python train.py --model="model that answers yes/no questions on an image's attributes" --dataset="simulated fluorescence microscopy of cells" --train_examples=195000 --image_size=24 --crop_scale_min=1 --horizontal_flip=true --questions_per_image=8 --encoder_arch="resnet_bottleneck" --encoder_norm="batchnorm" --encoder_activation="relu" --encoder_channel_attention="se" --encoder_depths=[4, 4] --encoder_kernel_size=3 --encoder_stem="single" --encoder_avg_pool_shortcut=true --encoder_dropout=0.1 --encoder_widths=[256, 448] --fusion="prefix" --fusion_encoder_width=256 --fusion_encoder_layers=8 --fusion_encoder_norm="rmsnorm" --fusion_encoder_norm_position="pre" --fusion_encoder_activation="swiglu" --fusion_encoder_mlp_ratio=2.67 --fusion_encoder_head_dim=48 --fusion_encoder_fused_qkv=true --fusion_encoder_bias="qkv" --fusion_encoder_qk_norm=false --fusion_encoder_layer_scale_init=1.0 --fusion_encoder_parallel_block=false --fusion_encoder_inner_norm=false --fusion_encoder_drop_path=0.1 --fusion_encoder_positions="learned" --fusion_encoder_connector="mlp" --init="trunc_normal_002" --residual_init="scaled_by_depth" --optimizer="muon" --muon_scale="original" --lr=0.015 --momentum=0.95 --nesterov=true --orthogonalizer="polar_express" --adamw_lr_other_params=0.0019 --grad_clip=5.0 --steps=5800 --batch_size=384 --epochs=11.4 --lr_schedule="cosine" --final_lr_fraction=0 --warmup_steps=110 --weight_decay=0.07 --adamw_weight_decay_other_params=0.01
Rows from block 5 of the fusion encoder, named by matrix and row number. Rows with one number belong to one attention dimension. Each number is 128 + 24 x the weight over its row's rms, rounded and kept within 0 to 255. All counts start at 0. Numbers have three digits each. After the name is the row's rms in percent of the matrix's.
# v: attention query, key and value (stacked) (fusion_encoder.blocks.5.attn.qkv.weight, 720x256, the v third), inputs 0-127
# proj: attention output (fusion_encoder.blocks.5.attn.proj.weight, 256x240, transposed), outputs 0-127
v.120 088:123120122148159120122151116153155122086129127154146124127130124113124107112149114147165136136142145124120142085132137141175119149115152128134131133114152131096123135160126123100102119155097103139139124135124175177087106098103163100091118144084070128097105066143145125114138160117131098175087103169142109160132174097091134169101133136126160152105120113118158188188166083110114132129121
proj.120 085:132116144150060119137124157150120118121137148102128118131102105151148114091100139133124130127123079116170092112092162131112121109131108114090102101168086180131113125119127130154152149119113161156109129162157114125187093110145063151152144090132128120166125152137142054061126111127107135102145168136092134109143168148152170106125103131186114125101133157126135098129077101132112093134124
v.121 095:122131099098136123117140153141122118120158121148158132126125114126127107140135197098108125120144102142181130111136162088159121094125122142133130113126159125114151144089129085134145160152121094147112104142106181129123130107137130138114154116134143084138130139091169149134174129163146126134126144138106168142153147107104091136113122133152147108140129119089131124128137155127090107115113
proj.121 101:120151143123140135107188106109140126129150188160116133141131144111127136112094124134128177113130179146083121179155155097135129175139094143152132154101152131139111129142134120144125119150138102173122151099137090096137125136143145062161085185169111117121104123107117086110087122114201119112154130105152138130122120150145169112160124128095129111126139136170138119151110156121112133120136
v.122 081:122094153122101115145178134138129141135136065101106108131150158124151101132154121130163110100161151136129167125143122110109172163121138114166141120092112154090119067123094111121133084120104142156115149162114122107113109140124135158125123142155130122119152132100201110155152142148157110159127135131095150129127141101142113174094143127098177095109174112122124128135177160159125129170106
proj.122 085:135089130139137136068120128142087138138156162145123118162125151201104089154132164132103111144138093128131094126145124176111124137123146162100133177084122088121130140123157117132142107140157130103157141138197157140144139124122112143157149129132158122168076145125124118104126082123121145101127099112148094122137073133104149120105145131090132094156142138114104118156114138119153118118146
v.123 080:159135107120127127115129167136115130123137112142102131113148127117106104112142113154129152146131153142092121113112128158137136126086084143154143134089155125141176107130115122124107130162112114124098117118127118096165062129185145122133116144129119129129159111105102133109155114140113129104116112139139142133136055077166108093127123139093116129093151156154089128089153139165136103134109
proj.123 077:111111139102083123096128121127118146165115133112129101119125137132129140113114099124113127134161134126128159127141189146154148100140102154101110097149128106103080112127176160106080111071146127145127149093117124143114158181100171134158126152146104108140077098102164132153114118103129117112136058101155160140138135168132169113134154110126120123147113095121102176116117187147141165125098
v.124 092:075144095131147141127137095127157136133141151124132114117141165091106156137150115162092140123127151140115118133146133094161134129119163104127106114154141145146127091129165138151144136120085141127172162124113135130172126100130056153155142102101134080137075097127130151103143131106111158129088184106107145130152115143133103133106129139149165170141103133161096117134142110152089147174097
proj.124 089:140119081149131119113157157159158119129137120107144120121081137113154144143090094100129131120101136104134147124080157137113099151135107145085160097102126114120136162119080136133087166117173122137091146119092127097095116144161155100142095149144123160117148126119132119139101157083128146105115112128112113171129122082119149157157117110132102141087132100102149169133145170132118160147151
v.125 087:116147116135119122139119133158117148084138113107123147111169162106134156122131107095109143083164138110114119176144151154140118148135122131122113122127128139096123100136137147126092136132132165136149149148124124160111143173116134118119133074083136145068133155147141092126108115122143172118126151128095121080103107112093157131127132103086098116114144125126106142107144099126093106137144
proj.125 087:180156138164143096154139123107096114143096147131133091095143105136106108137131166162116146121103111122117120088146066119112178125092156134094098123120079124127123132177153112118145104142148149103119129144147132074103118098142152154108133146141125116148135150117119138124169084122077129132115171123092078137102137162144092129132114121123151142135144138111115085147123129146152133129119
v.126 077:097124138143163152166138097118156131171115123148166150135084127119137141111129106129113156093111133136194120107190093134133097192153091097117133117160133139129127085135110181090096149104156119142126126092143130085110116147095097134143132166143109151177120116096122106107162113136095124114113139114125133138139138137077099148129107093140137102122139114104129147138116160136138105100111
proj.126 074:151140136139099124083111163148118114135137120156127085131138154151170128158128139163194106126149062071078152122088127128134129116103139121119113107116134130169150162177125128138133153120123120148124135142129084130161127129160135087156089112133123097117151127159125113189115133158096152145169147116138160151189074109130151115137127138112114146169167102132138111133170114124111073094101
v.127 086:166132122149141107145118104117124132126122150129063143100105134136138121109140139095147164123113183100099159155125189144135145146159132153104137141118127106121147131143119154106106134078132096171128141113167120130094094113133084166138110134165120164120149139137086080131101079156109113153092143137122119124128125144096146127147140117106103127103154161182121148167113090131156125123140
proj.127 085:141146073132093112094171129129100126131111097113145135119106081112159119110136106140110154133126092160180100108089107122160131115113162094128098084166092122136114118165143108115137107149067108132098060165106110123127121109096133105153111122096090141116136177157107122111137118142100157113113107130121116093114128188152142072116106114159132160150122123113138161111149112152133100121117
v.128 078:118090127101148123137148145139139118098174138102135126139149111095162120144107102113116136099184131095125133113154106148109081124101138178116137150106141126142122084127152138114129140108135103166140103121106104094094111142124169107121098135104119102113120070130071135105194141123132080123111122174125140106089125152121101150110156093120134149148135145102098122150184139127118062130121
proj.128 080:092095160135164121140139125114125122141107077151121102102094171149147110146126122136083183113136101108085126125162133120127140144133101127113136148118112141089104117147114145143113099118150112146133136132098163108117136109143128125187141116108147155154140157096178093063091118150120145094130155140170132111153111121139114143134114119112135130144097110156152101128131150088113168172134
v.129 086:146151101108116152144048090140138095157117128135138171128137117111091151104136182100086122156093086131131131146099134105170149114122101159159118102120141120116127138120068123130130133134104136103115158163141125134138151121132117110156141111101136146137155122111148128152167130143145113100091142144157180187156124111120077127128128129100077154135104106123117082111138115142132115123097
proj.129 084:126082147092096119151149105128136141101158130159123131132142124113143115104093146076145102135112177131130145128135133106130107135142137127121145165126181106079122135133104100119152158193088108111091091104093121102167110162124123129085104108163141147163091111125099165110091129114136156179097121117123103113110129124108145114127117143137122097114136133116136148127151150118163160124114
v.130 091:147094121118147131127166165134114116092108106140175125145118119142122113139192177130157118153124186138100092124132102111109154120103158078137141121135174130197149133131125088141116098105148092154153112120144145158141136139164130110085116169124127144113130098141118160115112156123121102123130142140133137120120145117136123098132153144143151107123129134144159172154094108145095129119100
proj.130 089:093156166124119143170148137115123169110139151116072136138124180118111135084125103130103117130133148138094157158095181149172101129131103161137108142104161170160149103171113161118134109124103096148120123144152072165118123136072095154175125121149136151116106102121112093136114102098140124111156100155103127161088124102162126153114181140142129130150131124124108115145112128146138150132127
v.131 112:141129121145058117117071136114137131131119137105136103122172138125147134122162143118134107141123193148172155113156127125189135137133144072168123144118150136114148117135169170145132122137169127101160107104133118082135127128103203168136125108141160101147099114121123176107110140131125133163160154129146104076156117122114126130128127141130137150143118123100127118101155103131125145129134
proj.131 103:101112109137147108124142165172102160130130121128165127129111152152118150155165090171136119155119085129168132149125042166107095125064187145151153123140117105124143106128090145113121138147126128115114122124156131149130132110164133102127124155092114146111148139113179136157134147130165124128165136136142141132089108121095103143077090110137156159179168139131132130132139145121138122137101
v.132 096:117115111110148093140130111130114100125126149166095160105153109117162141092119108144142124117104106087117156167116154157132123113122126143158114137142112090127146131131125136154127068100132164127142146188118135148111142150150100127151143125096101157100139129160131116133105121108098139114105175108106083091111115188141143088164153124115126108152089137176118144166119093154134129104116
proj.132 091:143114163132100128174130129091139133162099126084157111138072158110149110138100111113105145114134159120141108084142104128132176122121130067123105154154118125145100100202150172115145114118069131142123110112124092152113155115087152184114132106098125145153184147148094131108174075158126128094115160119126112091141164123110099155123110119126155203120158118123144119098100142138120105177127
v.133 086:125123155169108140136111110121117138110142096119149177155144133132154125113177140129119132146126141115126130137154131107149083175083133111156090089129140138132145103139174137145137087113148118131172091135121129139156102134155145129142159096103126153163095119123129124129063169137124101101102120112104105129123124082152136074119109136106134139115150121135099145178169127106140143096098
proj.133 093:134111110139136120142143185186110147172117133081180097138098127142113135154107111093118097136095138111115145111106074124156085111134133183100143139108117136161120130148105095101113143134120135113131104164163106132134145119103134144130151114153121171087130112115136178127152109093125129133129134123059132152127091169131142182121131160170169111117134121128136116114118104148163133173120
v.134 106:101126106118116119119124140161122128129155137118092118109155159155126136139108116072147146127117134116144121108126127147157152121133127117125107155117165129084162164144140135123120090132164151128114158127115128136084210143092141119132141138114144097135153097141141122108122099084105115154156173116122125049115108158125094177102161112146109142154120150108143182134097124114133086106156
proj.134 103:114107132181120117134125134086121158135118111114131113103135123108164136126129103163101154124146129144148156132139156142109105158121160079155131137128119106163120132152172164106160164139123115142146117152160162122124102094124123136111075149093145133149112153113120089142194130154114148139181166124156085114093136122133094110102077102137162211109135131150120115166145144152085132134170
v.135 095:141146140119130108107129068141126172099126089125168108105048153109125135112127105111124111111125095129148136109121131126163106135132126079090119120142152135136112118112134139082143129127113153143079111081159142143196106101121117113091100125169088162167156155111120135077169149127136125147130112137118139166118126128092151175115128156131175131124154110152117137156127179121141123119119
proj.135 095:114158078140129176120141150147146115168104106118098139129183137135160134173149136120178117150110105109138135118087165126136113094140086130131123124105103110172152136096111105166121121118108130135198102148141093127126092147087096116151158105146134116070104127155139137134113138136133130165133154130141154160138116112145198081162177132143112102124133155144124146110150057157151141090117
v.136 082:098075156117178146145129091117134135109123121177133122155065131123137127171096112125117185099129114099147124137147099109085111148151102119123130125144158130151115109124086153080090129098122095119106123141160146148127123154153100129106106191111134131110161126137139132118163142139121123121104160092115141085096139138107102145149114105128129123119135115108128145139049154152147133082138
proj.136 079:144172118134139139104134110088123113132118120102095142135122141140147087088170134132130121131096117140073162139133187155135101122118136115099111084151127151138123130162134111160153154100123138200138139145104098127126124121122098135168111059131131123138113122151105117115136141159092114124136137150142103172128089072145090146127154124099139117098148118160104124137143127185095113133158
v.137 084:129109113121126059161113171095151105097122125117142129143141136083095133096141123085178111098123098137131150147098144148092151116140169140127158127111145129118108133144168123097134103127133159165146163128140064136145145097094122108127167084117109117135172130124153116125120120151105080157115134150119156107131149154112085126140152127117159125190193129178128139131160161140129082128125
proj.137 086:107105145145118129132163126145106152156124149106139128114171143117138121166147134108098186154123149156132148117143127135121123130116150075125146164091142110110169153092154170115133127168115125070136106160184170121147100112129140140181111178122152100117090165130126123070105130112135192137139131140096072114117107143121134108097140135112137139109110122107124131143135102129117143100118
v.138 099:123108092107148100131151125149133126123166125103129112121135162129125120149121126121172101115135104116150161098083128144114115118119104139132118128149153105102096153136121096128107168181182097096104116168099163138136106166155160125109123145136150143132113165121133140183163145106132142138144073130128129110134147099113123162099124132131123107122125158093128121092112121106112132099123
proj.138 100:142162176138175179105122136112102137128124156169093140150159085146058114121129158114126157148142141155116081162191125129095136134119103121145131119145128169096144090092161098121180119124154148142154172104150134118156141098106157147079110132147138108133133141133112122117134136145140076109131127114123157152133115144131123105140092136092136137143116149146097127162111140172115140130134
v.139 097:115141127138144103118091132144151124121090147161111134134128133126123158113095134140106171138073131122076094129127104128130121116123119120140141138160132120151140148114140147144123126118111149106137150124161107128144165152111101133180142114138125143151109146137085106129047117148092156076132146127117099109121108164126143100152125116109083125139129105144133085106142091124117128130152
proj.139 090:135116116125089117161094145130138100166112089104171139104110078121119135104163113152140083121102133124126137105142104133117169111162132060135123137183120146151148162147121169108139118136105127125131149110130148156100140128124172155070112126078120133119179118157103139138157122089086149138118155131123106142125168128139068141119086118124119168088117151065114140144129114107118139105126
v.140 086:154150113135139142130110149129130127127151124107077124132136144129133161147158131102159089128136154088125159094098114184170164121134135135154137123102133120130148114152097105147139068133128145098153179149112192151151103115164132159110099130108147124141136138122165190138180123105164165176129121129160151134132128101145127135116169165130141107116126161111117140137117114157111116134162
proj.140 081:123163123131137119120138113147144141116140090145106106137128134135075108134118131105103113127098099153155135164113184122076130148115122170081140112124156127113131087080139102130109154098153154170110083113119121108125120114155115113132122099126137119151132137114086110125133130106141093119120128134159107140122122122090115098137143108157097160126148126172127154136091169175116170141119
v.141 086:126098099090156125128136155144151125092104118153098145164118109171114115125115140135130143128108118126099089146137140094063120146134098116105148144088114135148154147084130097113091165114082130142080133091141140141073156142145127099133131139166101092097135123134128178124122104164102107122129111136073115104155127144151103103112120107151136126159104142135124098070079147145133120139103
proj.141 077:138123147113109135119184079126147129131133151146129119127092166157154131121118098139107134114120134104088112163155141121155141119131112136129091112150148119132134150107146194140162114112133080131136172114128142116114163148130121121141116158150138140139121103145160110121144124158149114117157098120158150093111147108184166130139141150120139141138134111121081123130136117111135120125137
v.142 093:118121098132143134131101132120155124123116152148150117125146170126115136108125108136143122123107152132115166115117141101147148135146135113147159112168102130111167145107197143147114120193200121120125128134174159123146133105102116146122141129117129103125070104139149127128122123144103114140138105111117128107131147160112147166101122092080128113140129128150118166098073143097133168126131
proj.142 088:171142120143099151129128155125129132115130158126153116145123072143092132121125107132116147141143118106150110142119106106112117131079182101140111147110135155167141139177107158129141116154123137076130124102144143119158146111151170100122087183131134145116169142153114088108134147090094158113147158150136120144118128171120087117117104134131141173154105152142112111154176093117078104103108
v.143 097:122100142112122134159144074134129093110122167162123176085137130103130084125122110133142133137087128120087125135118173115134137143133135158114145132144136139168126154175100127172111108123111148142118114161121134131141123096142099120137118155135128126100115119108094100114114116128135136122132132127142102173111107157129147147149140135126097122074140087212089118139094114145141148129113
proj.143 100:140091111129081137117116100098140110148137100073103113149089095129168137085122113087127140137153151135164136082122130151129124085157110087108100107139106118150142124145160143099124136120090105100140131136127119128134182164067116143119143112083126160144152175127121110083177113098101105096065104154119145129150119160177149149143114133138130125138101151102139143113137125144154096127160
v.144 101:136165088157090163102144140120109157122121126142145124134110092112138134139145148124123115139103092152162110163100141082085174159121088125089155145117137142133127120119137078137150103158097141126110134138152116116118110116171145088139085159112090115144130137110135114119135173098137153100118115128119134190125128107174121131127168091109148106163150126128177081132097139105134154129138
proj.144 104:096091109160126145151123106123141151113123166122114131145100125165111137105171127160140141128125083142147128113111128173102153136116117137162108137128101138128125127116119129085135155129130155146115096067151123116085044106130136162106164176103100102117127112135114115125122106113155119160117122111194153097131168146107162113116126109147156128152144099122126092103113099158119124162108
v.145 102:132138106111133119143124148089130109134152104124143143097119122131112095106120124147118098159085150112084124148105116097083119122155148121121156119121138107126092117153094175142114120118153117096123124105101159120102182153176158159117152112150099169125164150128100125100150107142186067142115110169083170089156134109118096137110093174141117166119133123125146150132166135176125111124114
proj.145 109:109120145138137119122113087144089106141114109147135124141147160145116121119130130094141119139132190114122154128137123124126132130082136142112157120141126113140141117120119105114114165144133087104064152105145127157162146148112097111130172076112144198169123119147114162139104126143155145123138129121103125153095126109128081070118166093138123150123134191118115137137102116146105100143154
v.146 091:062110123147130110129143093137152129126112129096137134118166103149092102172103144110109098097123134121103073131145165129104109086149162100128136153148112137136075166139169115111125086101117126108115134142140153133156100129075118104122139094147118134104116116114118149122114141146141105124121128121102189141121148129082173151113113176134123127124148147109127183103219118127155115088130
proj.146 086:121141136102169063106121129121117119120172096142091181115092098101128140139089104140103153124127137119115107122107118131135113077146151053122111158111154111095096153139107130124157162131147174104101164123139092134154091093151126127147106136104133137117097140135142156076171132135107148094153144121108151190119110138170095149151160135110082144144119167119132147135124133126127123137138
v.147 101:144112116130107113116170114150094116127160151151142111156135163144154111095138119098163168120128110126136124138133150161112115184133131102148112085122132102192147088160137157151200099157149118140102110105167169098203107117148148156104176114081112142138137126126127138131146099086107124165094094123120108093141137140168145121138117131114153148123137144143137082087108138103112144155108
proj.147 104:134123107132131141201130124125122112128134193154161124106181130130127115120123149138128063146129131139105131116168158117061128155125117142147113140135133137116144133110151116140140134101127134120173116115133114148148128117138134147139102150142117106126119109105164132161099135147105112082095101146110113137135148137169149092096129123104142061164104115126149170133150127149089141137139
v.148 088:159123153125123164151127122175128117129129132127151100117137137150160110115139130070100126118135145129157043132125147104140176154142104113145129122152150117172120113175120092133165150145085160121115117171139133140102143123135107063144145168159130090098109130106138123125139116111118160143108124143124141146103138136136137126097144125118103143129157152141103112109148150152077149134102
proj.148 095:128172086141100136148134142106125122160108161144134106101120104136146157150147106118150150167119103137097156145132119117129102124128113153166117155100117138139115118134133149083159197114115164123141127114136130135139108103080146133162092166107083156104132156128144128161130144075136115115146114113147168129093130175144152152172124131152117107120103118147122122126177161132158119159139
v.149 100:138125131096122139126142162146113102107156117144116142147162114117155115073113145102147118091127140097066095139076130114142132143109199107137117110128146107136165143143129148140154157122149127127079087075145135142099136153144108128161148114104135144137150132097133162118128148157143066065129099123118123113129109118100136141161132138125074154130060112083142078112137125123128147127129
proj.149 095:141131097105116087140132108111126102175120157145142071145124107145138152138099145110110135144156189122146125117141107143113109117128081145110109107147118125132110093120122151139122113183143095116139129121088130099101140120123166163145153170126163155140128134110126122142110136128104136095104139123109187150140167124125151091125122076147111102144110146172098094116152142125104160088131
v.150 095:146119114147147169111135126130118116122138174117118154105096107143108112126116114167146138125102171131110151164129075109140118157128131133139118140146115094134126133122116138130122149150175146127143098110134176061148106129075137116140149109137142154049162136084114150134089121135134142103106084161090118116154062106134129117159124160120099135142141133086114093161129108130155151157112
proj.150 095:146131133138129139138108147126118126143086121130161143107142127131113149117102148100106136142164122117151107123116121139092102121106161175064158097091098165125137166131130120104080104152100148092123164117129148116106140155069150132126113159108120083125119077106132133165086127113155152132076146138123147111083093126135141125181105139134153120164118150118125147152099130108094124107154
v.151 095:169157105145104116125114130142082133156142147091106117122133112135147102148166117150140118116117161123176114131137135126063154103129100102147126141130137116131104128154158137101111109108105151138131110158124142111107158097117096104147127142114118118145155120174094116147142123131101101161148177069136122140114147155163144106101086096127134141112114122206181114138115123140105138123109
proj.151 104:124138110152121118160122085112099169134103127157121135169113093146097152130129098139116122132124087121164116142121130109138149149122109137133150103164168160146091127105134101133073153117136138120167150164125125125128125149135105096141119158149101151105136158112127125115130140139116110093128113138148118128097118100105138086165098136151092143118184147136110143106138127140136132108132
v.152 096:156147121117141182143104157097121120119136116156161127114182107161136143106162155149112102184097115157087121134115144120157185141129091133103134096152183114145100146093132131124061171150124132160138109101129119130115136155180133148171089155112134136097143130123113142151097162132171069141130100116127121183126162079127135132119137127141069131070130125126153121099118146153105129121153
proj.152 097:102116125097081152130142085114104086110113131105127121155125157120118108107124099126157140041142144128126137125157115155119104114136166134162134144134091108132143102149153151106097192130075115140102136128100130137096103131128149133123177148119100160126144124099097140115121104099151145152087106112145175110100137191147142115151152090161126122133096134135146076132144125124156125128098
v.153 105:120144091149125116134110142166133145150146117108139131133154114130120157106123118131151173121141115127123128093119107165126145138120108087119109133149108108101181108134161121128126126146153102148130115097126136146117118146101126129110148104062131109108155134153112136130107159133131119128158131110142123112131135149131153102135112140155097087134118090138147119100153129122151136094141
proj.153 109:115151146115132154177124111120125081159136129135124151124154118132131126111112131145119139102101149150147110126123080142129124165173158110104177152125134150167147111113084173105144124129192140111164175146126141095140092132102111127162157133135125145122130164094128128104123140146090113083109115162124114166109125117156084144100165128107141114148109123104113149122173127138097187110131
v.154 131:127180124123107115122122105111119165148164158114111113112109148086138098149168126118169160137135114111164114147138125136086142116099089099115120137136122121132163112145114115162143171085113138153137126111154115115135104083132117151137106130125133093180136107117069137146201107124106158150154172111168100096131115171147128076098115097140159133152127115203127082141100141112149153147147
proj.154 131:158122114127117156175123138106094126138136158114108091137118106153108123084165161183162098142116129172124138125132142102113118166108133130109132092114173145127148131103126118144121101136111126137150150151119106137124111144143145146150122115143128108139098147128145139144087104112129093129117140137130099173140136098141138119082115162136143131136164090118112103130154148146068142139125
v.155 086:121127137110076147101167094080143106135094120146145106136126143147118150145131116112141150102136147108092110134157153171117072132156138146107127156121141120130130097170125126165138135100150143155109110148155135131135116160084148132143155109133103177141185128113091149117090107091136107104166141161174122153135128146153135133138132147121095097149150146147090101078103132155128113148138
proj.155 086:119127148125100128173102136129147101079141117140141126145114107133084146156124111152112106140102132145127129109162150154151063136125126109124144161135135118128135125146159192139137126162165091162166125154129095154176124154146174181154133158132127076141102124122125069127147132157147130097094136124119131161150148135133176128131142139133099090124118096119161123106152122112177133104166
v.156 100:133052118092147108113160113123117097154088106111153163098142117171141104115155106096172088133129136135134108092147142148114088144151114122156139103173100103152158112080168136115109112138179133110158117090126111169156138161090097128156144127157134159114127120104104165136123120136129162167125124112141175084136149101123116130113122160117111103135149100143163132096118128105128085090129
proj.156 104:128158165092091092111181109129114137102127111123145165182117156108131107155114132116112154114120155147177137166162143140106134106107162097124147178079129141101153151132115120139169157101170169105141083143125115134161148154128110068111122160136120125131165126129102156111127144122103119109103132135136054135115102129146105124100109088075136143101104129106137138142095098170122138136114
v.157 103:090135085126139114148112139088113145146089140098107127131163147169128125161108108082131082085125172124100135057137130177179115087116136135128153142154138118109111153108111150099086080067112113127112154118153123109121114153088130165159100152146131157160126115105140152143117066130110103149144160129151153107131164119124145157096104128110084111118062152081130101107149105128132129134131
proj.157 104:137125151084105087075134135121125135085183125152126121116093125130136153134098128141135142138154190121119106137128117138168124095196142068074105109126155119135112131115122125159121129130157129149110170117080095118117113097127148151153101147169145094137098131137153125112119147133127155123135157113092111162128099123120097155137127095113137126143122140138108161182135138116127111089140
v.158 084:158116050078159094137168124102114082150130132116126114142160111175088151110125140088147086107139178107082119086105141142128100121132126093151126120116152089122117164125180145113137121157167135138117133140127114146156168134129124141114117138137113155115140117171108118129111120132117124132126116121117131088134114096139111140139151176119115128149106114127126147103153135119097104101123
proj.158 089:142098127154080114124126111131141151108176135126128105146130127134141139163098141077116175112127144085159095127113146135163131108139105116101151106146142125154127084146127147120108147138136079103116114179095079096090150131121102073160131168127138174180109129129159101115145135128121121093135148138144128156109147138157081115081160107137099156129087159125096136145139130149171151127136
v.159 106:131156181118115157124149134104110121117122110114126144122094134115114154075127092139137167105121143096089076139136175143082109109179170151123123123116113090180148102154085153149171140134158128099090082139162144139086112121097111088143162147124121148167154134131116138157139116162136091066177152130139175139098151139094125155144140137090119111161139116127120123147132134116150129131127
proj.159 109:165141133124118091138157137131112148143092155122116111125145078085122150163130158178127119198142151138143125168150120139146116142080103134147108167125107127097131120155161095120155126151146129149105087131069152136152111102113119137169131108090102133106136150171076117116142158124102162128125104149094145148138148142094132089101107150129119120122156130144122119107180129103146164141131
v.160 111:119085145137116125111134091141147072160115106154139131154149135131156151143114131132116162113123175150061110125117117106142135157111140120106161100150164098115139157121130140116078144116175145106159136104135084143162157136093117144137131148101131157130135120094139157111087117165128090113112157122108124129129181097150084144138106162161111120099089124115150135119172143092103127115134
proj.160 108:133127103100162108061130132117136112097152102141121132133134163126106123113089116067085148123137176107124140092090109108142148142154130158149138126119119149130137116152127132149123123136153177154102141108106143145143164116110139126111147138142127156155126120138125097122123084099078120150126156129116116099148129152117101084136140083125132108137128097118151119159075148138146085112150
v.161 097:097165134121147168158087125139091158137103130153140109129135119135133147121100115139127161155150111146105151154138110133156135131129156187056101141164164151115126167120103153109149091139127122100098123148139168130116171148136162138119110150098108146104112131108120088158112156122160117155102079143115141119107101095144150147152124121148123075099114165112074162161157105154143121138106
proj.161 100:124138132134144117136114147136121138170079122115091171094117163118143109114101147107118110137137132144120128116130131103118104151119097131103125107107084141091133067134153137120123129133149152156145091116114127145137125126169142181116104071111132125120149118109113162111155138124112120150106131131125133091150117150113113085119141105162136080097103154158178166140147140108126091095111
v.162 107:147148121118105114089121129121148161165084163080121111133149108141094148123131147124117145077144128173185123115127160127090114128130144105126115147161131120075121126150169147121126113130113149139131160167117142143117119104157178089086113130153118086146119100134128044147165131115118129157129124092164126075103127129118124137140146113125091103118129131106108102133131106118096137146132
proj.162 115:102125103139127156151135118139139166095121129132132096120143070134150112147125164160106158205099113148136084134119139119138114120144142105115134128127162169180131099099122130131161167101144112099146134141080150098144115102167119120111091111089094128163119094124150104123160136126149118114162089154157108148097142119112129105117147098117141140135117120109128191081141088151154150130132
v.163 080:115108135129156119111111115129137121155103111134113140126131136126113086182154129130135082106140127122099183094151102117129083157144158163096138138149139163107090120099165147090097123067151140128101119114097116125163074137142136138136085125153080152125103079124160123060133180103163120120098079122151109118144128134134127114156136127115177144143100152144110096113111101155144138121125
proj.163 081:088156114145092114115117150113147127116130111128147118144161130103162098127121109148146091130133133135108129153096154121107095144136121132125110106139142150138134164129120147173142094130121102113141116123145116107161105127135128128091139129087150096169115057137124133138133129188169101108094137111133105106105086125151137149132155112104149097144144128090140090149097084144146096119111
v.164 127:122109142108145140152122108154115146149167125109103120147139147136110109133118125097116151143154139151105115114118114108144101132155139149142113159105148131149170148183086155163137136141143123146082129161161075147117129120168158111101137136075134144150161133104148115117184109131110141116138108095145117106109093140131094126122128151061121145126073116132092082158116118136096118137107
proj.164 134:136170115138131135134127123111084146165126149121110125128127143131145116136131130146168076154108180112109137157146145136087147180161125132122131088117156120079122132122127106146131124140173115149095150124096130111130120168180150141166160095151146153171121122151124124136137147141090133109129141168127145102147138108126166133113149091121130092140118118138157147083188116137132135141138
v.165 085:172145095138140119149124136132143131108135120136147145174154130119151155115198142154134093141108142113145191170133105134112150106166134124093135131119158121108125126086097201150093153107124112131150134136077133125139191143138138161157129127143119117121096132211052091119153124115131123126114134137164109147122143137163158104134137119096192126124099112182139118119112113165136112101152
proj.165 096:115118180128118116140084098136117143107120101125101097160122107114128134112148159121109118093132090140176138114131104131135108094106106151105134112177137152127093090127148092114072100121113063133122136159157096146100154153133126148120129109137139113135134123113057157100122122120162109157124105099138086103161177108080117104139137149135117120090129123128120121106120092139165129108109
v.166 108:148143151123167105133139120124147090138081139132122110126135104169116166141120123134104123124136126175082158085130083105119119122138100154124108151140143131103129122117159154098068145134138182106135186107091116151125116098145167123125092168145125114117084112155180077077110152115137104091107139124151116137123127153127134140150137133136111125125105105146072149115125098149084106103148
proj.166 098:104159089136112140086109178132153130129139117129144136154157124097153098151082124060110147117119122110133124130117163133156118128144092144151172132125131141194094106186129148108098141087128136102164158143148158101149124124136129117116151134125129121163124158107115093159116112150111144126165112144148127097120118151122109153169161106135121121137168111091141136095134121113177133093130
v.167 095:124128063140151128148105121131121126084160177092147105148112089148088183139117133142127122168164141114105143125103149164140162141121130118115160120159147143141123183114156137121174102144119101081140161137121122130090136115116123148094071155074150128130121123126150151150129095140106154128169140105129145175105099091111151106126155117129111111148113135125143182139135074142136103129142
proj.167 099:103142153102154113104121120114100148143130135120106150118072134140133133151133126100111143096137140128144149146126068142116166101149130095087131132118119127097129127127094146107141147097159161126087157101118111125105069085137140165104121101142113147120091147120104149139113137078157155131157108174132154135141121153104107159089144139114100160101128128169130136164111141120127145119098
v.168 103:115172171126116156149141168155120147090127136105134146144189138160151152107098119096104178114138127130093131093111155152128082142121145142138087162115137114110147110166090136121198115142133141132085107131177135167080145123140132115100137093089141160166086148134126114120158117090108149086143146108125156115123144146143109140122109122079115139158088129128128132110143106106130103151145
proj.168 103:157145095154122127125125096092142107161121168126107123148134135141149158153099171118167139154129141082124114108134121112161138125164091150142151143133152098137113104101130106120126120129160103137125128114106117090168146100141139141154138124176108126132123154134116087121141169137120104103157108129120122152153152124120165081120138149132088128108137123125119147069201149106097160122185
v.169 100:109129130144109061120125118140114134140100142177136143145137137090189118127183120142126145140158133161132114126100109114125117110086127125176134137116137125144175100129122142145080175097152142173144143133084070149129151131137132140153144144134113081103140136130125115135121153093096083111120133106107124112153140129155135124157103129164095134079126104158134108117098188153115113139113
proj.169 098:112100095088116167095133107189131173151108097160098087140170128151115081139134139097143117176105113108156144151116152133144140133130091115117116106112107146148089128127099154174110053116131174099158149161127138141107133148124131116144182136124094115125135121099131132134114079094084093142128111131136096080137143125126117113200120120130172120149125127106119130167085080091145124142117